Weights of a small image classifier.
Model: 32-pixel images, depths [4, 4, 4].
Data: trained on dashed paths with two dots that lie on the same path or on different ones, 295000 training examples, 3.7 epochs.
Rows from block 9, named by matrix and row number. Rows with one number belong to one channel. Each number is 128 + 32 x the weight over its row's rms, rounded and kept within 0 to 255. All counts start at 0. Numbers have three digits each. After the name is the row's rms in percent of the matrix's.
# convs0: first 3x3 conv (model.blocks.9.convs.0.weight, 208x208x3x3), inputs 90-104, a 3x3 kernel for each
# convs1: second 3x3 conv (model.blocks.9.convs.1.weight, 208x208x3x3, transposed), outputs 90-104, a 3x3 kernel for each
convs0.41 092:122167164148133122181141122119066135161114147112130148112102108121089090057138134131087092081114168132132125097152098079162099125144136144132082172193137119154130181098142161175113132163108109100185189108095127125162166090146139139093140208104107115163060120162116145083118122113143116184125175124146161143156146103131159111141089170110129141129137142119128118142152137190124110157045160160145071112147142
convs0.42 108:084098163115078183101168120133129108125149156096115103100113171170130149142134148114154148092105171087078166129144075147108102102096165183204130108149152073101139116176105154091092155123088109146171158118169143113103165147089155098133131117141164120103111138151093137157133118170127121072126151102066136108162141134123160183120145117132173152100165095113152095172168143128124072158119158158117128099150104
convs0.43 083:161163136140115134110155144133116120145124128187151135123104097081147137106107126107080087098131142104076137104110091126156124102056132146091097172109132190149177144112141110163091178173139139105168103132150123129194148112124115135108157075134123148132096175114159164122119138127148126087168024103085088107155147118129151116062097100155103145155179114144219146137141079117139129159136116092112141173099094
convs0.44 108:109151141151103144107101118098132149139118149113104147125124126113145178077144163176184133127171129133180129163104187162144142133130147128182151135177120130135059139158123125196096157139079132117120120078068114089161095051208135073169151121099141080128162129108123148114084143035139107103112078143125130150086143144146142092164148144120187088097113144154167132119140060125095097168100123212072080115100103
convs0.45 112:174179095097084186153119051134134142098118161129129149107169092112168124137150104103081096174153134137138119099144106116173159118082137092157090084140149148150121101085150164175056159182101114128091134061068129131155059149159116167144128115141149106146092146104117136076152096074133177120124221114111084131144165134090141153169116124082097108112104113066148158114133131150126102150186093120120123077158161
convs0.46 097:135110189144124119077138098153112140109119134110106066112118142152154105166084139149125098155162148118164177098092124150104107105092132137116188094084174169059126117185175146095119095123115178150131165090207130175182152091111144138152156106095116137102184145120106154129117146133150117144141104061187154138139157169053177123110152137079152195130147174119167100071106112113147089144159105133141117112099170
convs0.47 108:086140069148121134154066128155166173081170141159110118129095164155170122115157112142141102182170119087136165148079093132170159122108115145141150137121093107073116128079147187146120079183130151114110117139092096148121135151147128187082122140166126144095118114088108099136129112094179123126103163112154144106147144109159180111139195123129120151095131106071152155165161143131144099132162132084162114078162148
convs0.48 116:107103114112188087132123114124158170126169157182114143118177163153165142127099132140136126113128158123092168132164092122110131060143136126108124156053134090054122160141109124158108099121155123164111031120155137117097096180133091176113080154161083115131102093141147133122113088123105132141134113145116122135107127064129136152104158105098095182111107133128113119109131188116144129110150127120129157103124125
convs0.49 096:123119187161122152103135115166111072133123126112155117157138146101125181150160124126121069110131187189151083119149152096135143148049101134098121157128159134106095159093124105171191068144165170106142089081152119239203102169191139140136138122153099152092184131140133087097180134099130145118110095088136071095124178189097091118146118147151116109102112127123144123167137098134078140106150121084026115152118146
convs0.50 098:148085154118192088108104169096151116167168063105151150084179157095106090176084153120094174127091159121148106072115104080130135163158113105088143174083156123148146089099130073139185160085122158139126111099098111137126092145149069190107170117163124120131046107108134150142099135110098106093184189169108148101136232127091189126117127154153169124134115126111136077092162136186202158139141114127168149166135123
convs1.41 089:099139145140134183157046091098117172099131130138104072098119128114103132072165137115139128154083134156164104102149135072125170121122095112086125128171131152055166163123096066190126099045171114121124100151168157134062157097163170154133178105127116158118136109105066140153073085106141222143136142168147139129148114149056222127106118157120077131087096104131119137105132107162097110133163125141123095110126189
convs1.42 106:157175110127138169140119138169130157155125134106185133097138158070096138120108110175090104120169102128127189150106118062118126125104086094070082159045122117107128115076109120164077173150150157155094134159110140100125050106114101156180131093097147175098122078127143123104092117150094105072128160160108113108120137124138111151161137128110120155110130144111159157124158183070200127107187067161137162117126140
convs1.43 088:109122092093109160115117116059108115095120173114094169130110100126133089075128156090096186102114128130125129129175135152144079088125107140174159119093097114110133091158166105104081150102141105129087074093087146173106141133105101066112186155138112117127111193154139097105138145144195062100112110140158111129155163147158075173087118153138068126180119091133038178120143065148118143105138191095124086186117100
convs1.44 109:134104119147091124171143102139182161132176145129133116152111091127107107096141172122139123118159164075151180157168130159169105161121078157087108119030054155115123138118115188108066121153136187114170118194182128140161130120153111039149054088164147104164115107179062223144125100120107169100142079167104133112162155146111189121070076106111172133164156146134148121080125148163122129154179127143085124144133145
convs1.45 110:129149104105157149128078155201077099199143167103157102094105086162092142136136142134126163104171107161151156193118201151117088129086064119135119128156150150133087183112141177154089110143150096152125111103113095114113099149185152115125112183153168100087131190131101146125149108104106170146134134124121083119177112144140161090106094154135132153169118124104120120215111156093126132159091130156102150118134159
convs1.46 097:114120127142100123125160171136100100114160145121129107154045083150075131150129170093164132104113119156131092177130116096150111096101158141163076077056097158120126148153083074101086103137126091127118111129106075142150140136092061068110153131155085090152066190108154080126098092072127128170143131061118105131132122078162145104092106097137156114135144110163111151135157159143106131102110137119093099163168147
convs1.47 103:160129153127132163077122122094138085163137130141108137126120127082098129077161138172091135081119128100119103097138131127170108138122114167082159215130072112110126156097108110113105149152156133109117150104138105148088111110134049153158121151150165135121159161147138161125134161137076085179095134126150104086143081076094151133153127100108069072103181139100065176147090162129169109171151155146090144111102119
convs1.48 134:127152105095129148067154171075126193069099153080117092146172135131119124093085113150114159102076140169061143097123177068160207160124123132117123121141035097164172143188122140193094133139130148143132134102126168110120096119154185137065157090092135144101137056157053088164123144135099146119150162140144121087193108139117173107136075076072081149127142157141092085178117099146138119115132135143111158086128135
convs1.49 101:100143136104137114122080131108212127138101133112149178169161138085065086114096103109141107123161163124107119118108098075194136066090163150152118143124127122140121142083074130190219073120136126082155075149137167161136135081101151123108138115110168101144070148136098129111099141103077021118128165140127077113155133122111118174137142136094074131172172130165148192062048078093130113096094165100158122141106123
convs1.50 097:195129074155102045081173127087142135108133132141120109188157116137138152146121104121148181103146164091174077136129103133164098109094082067124089101113053095144087163179134144142108084096091139153112151116097108135138154085107138161140088162142122145165111122122089151103140083088091110160151134095144142135091200132109115112135117120098168123139139148134105097117097086130078152161108163161119099130123105